Weights of a small image classifier: norm batchnorm, 60.8 epochs.
Rows from block 13, named by matrix and row number. Each number is 500 + 50 x the weight over its row's rms, rounded and kept within 0 to 999. All counts start at 0. Numbers have three digits each. After the name is the row's rms in percent of the matrix's.
# convs0: expand pointwise conv (model.blocks.13.convs.0.weight, 384x128x1x1), inputs 0-127
convs0.130 095:557498435504476493413526559477491505553417490505555401449479441546468478517531392566467552571464578456603482458556461488510531527392506550501562478525493486497524481525452471589468594434501493569454528495511506439499464534394413523553560525431496390584505596468458471520560531523472430374442493580564525506561511433487493446485512449516508425513454493479430418492460531488466576446494
convs0.131 096:483488435494470522521497489442475516520587564477526491541423600467550587452456426530443527535535532452505515517519457522556560504566575558492538612498526428439460500501574468503564450523547541441539477450482383480453467484424499399523474526517511500559506581535573488547412434552457475477398408546554542428491485466402451488576477513444492481535536379549495580461567560515426462542515
convs0.132 086:500568580419477455499492432515519437612484393514527512466584475492451525454578515491496511543396529481477529505535496442442555501498457512508458555587525516477507493539558494493494490532438392493412547435469521472441583404480548492467484454534546471402470536420569489487520497588513475495446491535419510465493452452544448424492484484566558479488489560569510514577506586444394427484656
convs0.133 099:491541438459492536568563499465433472426466571623575534445519599542434565448558481512536513585529517481522442464513518478443538524469418474458558533443564432534507463543585460508460361530539551551459510521478521505499501547586518550603536507510483514501500525399515466420534470537482464531589437422442416461438458492468510506544599391508507443503471471480492581561507503605543473482493
convs0.134 100:466544477496498465571437513451461547443546462569467472447504570440444463495455466513526518472528412458515568564524534444504536510521510441466517564502555520524522419524475493513530505457524550613458472504487544589484432514469596604521515462518513476477569457602500546502495574491443440519551374478538457520420476525428445444534541473478574657479534563493389502540565433535396478438431
convs0.135 103:544470430522550499504562454473567558458503501479583481441568437517474495424459472554513493456517536486521372504480589470514513573469553520433547463541454540493486429518450517564462477530522474535445515485514494388521567518446338529552577541450442453527516497416508461497472536511474496494568496524510357550386509376452468508530536492560518418498504429501494422536424468521498557594442
convs0.136 095:522490519470549459492474484487491487470547488561443444534499446574464477461511464484533512492586456425544556523503541433535579488502357475461454426377563453479425399492479424552531531562559594537477498530438535529547531535611469500494487491424545536526492486422526417513557551528489595480539529524429454390459530499572447526463629485557467575484553518516508479584480426515450537550546
convs0.137 106:538504465499525490569536528496420477476443592605540533467527519553534577525551518545466521561509472474574529524504430497438475497520423472472510564363464471534469493500566486457464430434545538541485469470525502533461482545552470532645514553537514517536505528525548505443556494456465523563561489336443375447462511600472408486603567441604445492454428505482508568538491488500500515465511
convs0.138 091:480519462616476501581470556487538519438487597569506512565581565472481504526518473437548468482587549529449478511427500468488577513474387592483485523508561508468484470523472577485543573558432537504511429514461491647542418540594582599556490580428433539474466584495504544476553523447552560483536482475511464489520456520541492503522505437525491488443448524402372531529513444515550497572516
convs0.139 109:623521534410602474443448504501508555340524536457499487481517603517448480453553457547416541474494507466540449451526536518587495546489480539586510519540543496438492467591470578564562515443516577414564451557495484554481494457461585467474472508493480500454486478539525470421464461505492413553435425430492568512581519478468534507538508495499470522453496481372605459461529514510551479401551
convs0.140 102:517540481425452541492434573462550545472533494494437435436497498492390483490509414460420559524477477507481539604480372396540514491497528573467402568483509470399480468446525424525419463515532501429527466528504518507519472521514521485484469557505423501572481535473455527547440419564512462536450523540564514477492422491425502522625527538490415419576556560523429567556433561425445475452499
convs0.141 092:371514407525445463427512500443478557497470510430532449467411515581527528553493651544458441535570486513502521580560491560437551422494535546451571543460484574527509552497500594420478509533494468571562465535452526498468529564512475518452418473520490478511571524462493582578417471456478544491442516520493402560529477591560522394571530472602481497511478478471527529508497534509516539572418
convs0.142 092:427481540492514500557532471506508474445515542508468407466500559507482505494451531489503530538438457479474480559450526404614553485456510471535437559377601538493489603439533510423424440534408521488524551462547400459544592612609453499517523431627469531521423484532534437610511443451449519460531457537466576538462511480505434474520494553558569471492484433533526520446541492468498531535458
convs0.143 074:431548591480492531503527485463550492486480547399532436489538434573472487520494482624440562457489447457484513538537522491519551402489437460599528442440530479430536435487497561458523462499493507567494537537515464570521544498531467613447506518502471482605431522523518486501469496425481582470514646498477495523389563593411543499470608555406456505468442490490497577559528486594521497529553
convs0.144 113:529528505488404520541491533550527493462555515539351565538539526530536486447586492542526491491588546466555470427577607450527564481502548476576550507497455465527427498595589501478487454406526509449483509553528487503491454527450508438448371515486529543544479495509508457591442456551519413500483541458575412429475506578513415520495489429473547601450504506414527485420491513475615488543498
convs0.145 098:509499397536516446458571503451514539565488461581507447544451507487429534470612512491529575528482531510559490587506502528454528489463513535451512503502526500499626510494474492601486610541493586578548576486445531500541527494451495538497555530556555448501390583537560529487489502492414473427636514508417433523590510534541490398594477450525470487532480479486379482424503526537488564466563
convs0.146 108:404532443567464530538478505471489603543500685485488503485468554491472525520615469514424402562495542494515480537549488445550536463551517524453536513469531436518586496530525543418529413470523509522473429493496498488567532507493442533514581573514479441560419522509575553525462444514480491543446476424486538408407598489474520493572415420483503566576486441465512457583510453539433453526545
convs0.147 093:484534524564513527486457522507550490466513527425554441489518436498500449551550508518491477502467494531542527509481532540562540500455477525415513504485518465437465566486524576508490503522459616452411476522414549562541491539573504487506554636577395480515475433516546543500417580613534467522586393425538567472433548373575518488449489586447488501433508466474589473528478431509600412504502
convs0.148 094:556497561458492467538455404506477523518579486432454531456550513477367473464558529564567509513496545660523462436552446501451567488479595501480543515498547512563371475448497418472547474542502475568517461488551509565607458413482559500430455463514440522476510510424495487522498499504581501514408556529512480487539540554506527519386444606522567486501530511453526601506524503528525426453576
convs0.149 089:483554423579476515476493351494533533488499489604446551584530452498473571508521547537486436497532450426490581532482534496469595475456488565514523512524487479488569508456485495428495471506479587536457492545513485448523476557352467581489474507512531484500381526436531476377497539482446503567523490546431452531432543525394437434591536467605464548484439440513514493529544571493581530521441
convs0.150 108:597531508578531503588486490487437472531453539482369397513395533570489452464490444454569506491487517448426530572435529494472509429446506505515443508595480492468564599516406530422529517483470445512517518413468470569448548541557471458461519485595534546502509466569474551518508423532396433520447593482479439491473534568539417541472525492469487399502499487521446494437538489493512636517520
convs0.151 104:494569463460455556379441423568472511557493472511423533548509380493490451519649536535514648463491451453496441457472401537585426515517511494570568519487528502572480488553514477514519470561585476457469507500486588403470512445498548576621483523525578488524436548546486453474527506534485532501456486561523537516427467515556488565552509560592591578532548512461494507492476537482502521499533
convs0.152 096:534533503500448390440536492512544499464466453410521515421424430565489469489453512497514526499570509466481436532515466421588537466467491535519536475426527455618504591399501472492472485469539537448439476445568430576480559576472435537454559453572462421571563485503473532404548469559509404545498613493589508522518464437484505569371526524468478511554508455530531459539415526438510528532517
convs0.153 110:591451414519544588486463519494429611460501478440562601503490476467501467354499468482535449447494482422472500364495425586514529576484447441530464466499517639497465548485506549526439439492523396485560434521529454506515480509489536444432537577607472564491515477485541540499505545452460580568432547579496519570474514507495508483539460515461520442486498541507554504513478486413586487500440
convs0.154 087:477500617422521488468520456628554530498495553573528548445503404516470553517493503523546431611476570448526402521525504375470509513486544558621501524465522582496474469520574531559442479486452509574464449563471558556400593530421533594510449462498486578543474536522524508493467476531386472419494538517458483571517521470499607520451569536470424516533557497479537456486462492520494524482519
convs0.155 099:518459447519530409545513472560453495607527458521618526555485473525516421445543492394528562536494525470546456521479513589480525438464450489452533359507460489459528653379513507526515542530520532572502552550481434517481485482539491423542435483541500483496489496426493457521471502451460518492531547479565571546482565527617509501497532586543497495543598520493515402528527448505380563462568
convs0.156 107:465454531497513496511486477527446531507493459560533464593559543437518449452577420487478504476514400551556453473435591551522579503532546379526530454505468438512519483454539474503533488452490549535452480483528485572419487499558432468466492449435420433463397400492577500457483515519501524627565549556492522521475585545450441527427472484533532447530561465498482496604445508440363595550548
convs0.157 090:618462477494482538565567467479534508516479430545510531545466544561457381498462493502507483454480577533525404591495571488429455605472562415484543413411469474615567491513568558524533523540563476535516540501457509512521490493459445427474476448487456528527536454599414430454490584491508507477521517449463508530453499314528467444552443474454514456510562502511446472511488508506450568424472
convs0.158 092:537457550569459559418593444564512524434593519520516567492560444473444518548463544526519469478515403604492509495429449426520498497537502469494545521502495627530460496482479538548438540534526413492592531469580580474442474530460454588550471495528458528569506532559432442576479553489464456447407527556491421540354613486512453541483470503492497474494491497501521392541506466559542485576505
convs0.159 117:469528460451474595435522498412408432482519506559510580503575465453468553480551575530473534568448534446512426400473485402472539492567441541489523429482511510590514502497514536507516521455488567518476505512554534498499513560620438520529481485493569522548314448422505491534563486498456486557549496527500421488465555512437403443563569446525584480432523478448562429553545498512494525572538
convs0.160 105:475503447506469551558598461457512503500484525541541558501531574516558610419548486520503524524546504457523466463439475482535593550504401482442510542475530549569474402594504543521480435481558534532453461516525528486501489529546479572528533500430524499488520587457560497539489533528461512613536488389489470470524483518438383407524555403525475551490483446458581487546422395490460585622591
convs0.161 098:584507419481449481484537516464537537535466418536518432490482510476477474521505413553502490571511531406530447486626556483495522507361496572486463482527489497491546490544478475565516605492451499557503472480535500475506452521394392477571553520415521422571455630477460490530544539524459401359435465528591545498518532486494499469525432444517556438517534527471393441496464558487495553456501
convs0.162 099:510461456456555536439490487506510583458519442519556545447510555574523485472536400465417466405553488401500495568453483424552506522525549448517472482504414505433412493526557503536525475464588552408551543538587530516526504547464487506422483450505453530435502527532451482486557528418492550518422392574606527463399472520437399481545407453454545557570539457519505534519572584486453464488514
convs0.163 083:391558489473535552481476502493570484452451521481535525506532501490474490476543452512499537537396474552452464552527456430535516418458563603482502545591455619499505479520559569490507477447529465517498433594621463493455597495567500618538485496479513499587453459531551488516520495537442569537433528431555503500539528547507535442492613482407543522497486573513493560456537409604564436590519
convs0.164 095:516492448541500386513467590643458536576515416539491559499435471409525467475518486536547574489535518452454511493501535468489525453553508502465400497513447551537534492490454545496441614540483496612541550496501515451556474512531505491490540460473565458465380491501527539490521522381445502422481581540463434475538492492403537528595491505510474573549444440453441449416568490523535610432544
convs0.165 086:504504480592493516504448560406480473595482470581487485396524457398524549532427575505568481518474393464506495530417532498532499407587467497453449503549478479589500521506480457538519478484476460465483494488423485480591398489480513653540517586551420473432410548557494523504527529453445499456470510562428528526531477471470601468474495514489476474510582530484580545402494543399490452455523
convs0.166 095:455544558446508480516472431492460446403416483579497493535459449612465567564582494469522420540530436502538509498521544396406545504513472507501554519490409566471537448505575451539550526412532675535497517496447444576520436563518587556542383479412511582474455525504483529463546408462520475470440474444540500499500522506432469420500537480496472516512510535532484509525519453484455495598463
convs0.167 091:512490485544481398511490446599470556501498467464400548608474464516484437512491545477512533550472494470527470495432496530456476395444476558460496385639496440541602545482423490489468538460526532436423487442495518540526486521509433589420501520574543494433458445474537418458423525494468479558610489553415480516514526473560514500525449517487540550539486555537442492548409608573541549454550
convs0.168 092:491500494511528507485484481548481471461554508488477595573530388491479490452581530518471560494424489497536484507425431499528555467505382585551497446425534451530519435490521509573605533478585635584400507451546526561603477526512455625484487435503505470461463501463594495487512518503406518537497569487434471514531544518432437423520557545555537463573484481423549431506432512557470540561520
convs0.169 098:498503442604531467507472411554427490482483564547460507489401583551501536562513428497522546487545499531478521526538425490436601490513468425512533524522485442506429546507471365545486487429569561488478489431551512573627495501408428506449533538410445563567521512429558522496517500481456498526589498529499456463458421441450521454445552485591537516519528513554526598442440462506375513484509
convs0.170 099:531551373427480492506408487522390533483529541566466631444549519454461465377551514507569430473491515458548514461480497491521555429456465541529506517424488447543443490466480499477509515554467569575353443485445488515492531571541531553526544507482540561511504508440564414416557454508546449506493529436439422401487513492454508461493481406415415556528476493501532469563497439522528534456563
convs0.171 098:496486492517507533566432516380442443497428436545523443537570457524505567505490588591541379487609445462498493460564453492524581533522453481463498477456569540493522419590555483487486528463574552563532489548549457504507479547526410432542486400419570540484370554555524491560547520568456545540456513506452476541437500524464498477561474539558569465562506487501555511535458418559426526552536
convs0.172 092:484535517595522451438552493537482511556493444529484499457560506536481556443567597499524490433486515626507471561550559493540573477480521439574531577530487454552523493482549423515521427483459475419527484504553521519520445485424507545543377523609480460526474441473571530435540474592526519479488527545473541474409490496500474616389446622524579391463506542484500539481538565450468560436468
convs0.173 098:586492377514481483512508479447535580536465460583492445506485506494513520458483471449569509518501522500555501498536531462505453434349479551517507435440500483449600502498451510586480591523522529547497539395467451520541474450435387512510540517507479393562440588475508482420504512492411429452526501559565529555486481531466433450576438431543476456496506454478342471464451565487495577446491
convs0.174 108:473532516465478512577525616509467517506500578605516454539534457522447571499472486526534436498512398412481549501524466452527496441351458462489452499499473504514513493417490591559515551628489493569537570534457461494518561479538550503542460473533502540531523476503444496520492388495502487533461474476511463382497538531602457495398549390477540580411504527531514466597512621506524469446554
convs0.175 113:549468473477452534503509479533455474407468537540395482484530516518509491466592410556524553573537524485508563512440543453467425488461520495593528495415477487573496584525505467444505399457544459429561432611509454463488393498469551511545474552482514526488521551430488522410459410570528458418503513580535497378541512609558417560510440506484507565472580580441553491479487536500501436454517
convs0.176 096:559555524496515472414434520448488582411564523448484471511548586456487521519547451490383467468530488402574576516451454540519483468551537512619524545454509478366401588542542471438591494501584464475482490534458489491522522454578499486539476503491439470543438557510537478560499434586465496547426522469493426500490456516440449493548398488478433494489534412596466542448569526565515462453502
convs0.177 108:415520539593461513472506543465527503458492512485479536575489467547500541564507545464557542442539560474572428501435518401616496455501495470581525539543483497459499535560394501440551527462583539418562416485528496509507457496479532461459499491543509526516546546574490539486558478468545456620465524473552472440488557493533435438526567439467555424591540476512439649485541592430416597521491
convs0.178 093:485556460537456547463490511500559496557511464553476542451489526563489606561441503498589494579458463542558483557624444472444491404478399498481575472547505581402553510480416495483520517468488496524433492523471475550549515530528451501463569474506541565554480518571553513533511501476448441515413588576515433562517592594373571481439476575476520433519512420567549496526584494503519518496586
convs0.179 103:496512404452552561506469555467401527470486649549554550463537462478457499461626612533471545517547486493581553499519440461432582475564438505491530506438442506535445466485510476476507496488532535614428484539580508525498479533568442502548440479453513500463484513478566522384517509533456625576507456404414475498486571493489504456623477433556430468490498535502514514480439459476561534505489
convs0.180 103:471471447569488552528468588562467438503559529503619601444568528570526526484432483509522509506501482480549567519487443412531537422506496538464499523538474502485492404504514509550425456486483509509412485452544543555464604590559489576491554537557518562461428436427448486462489497643457473589515615577494522444473470495545489494516576504521493490462528501611481482582534375534503493545478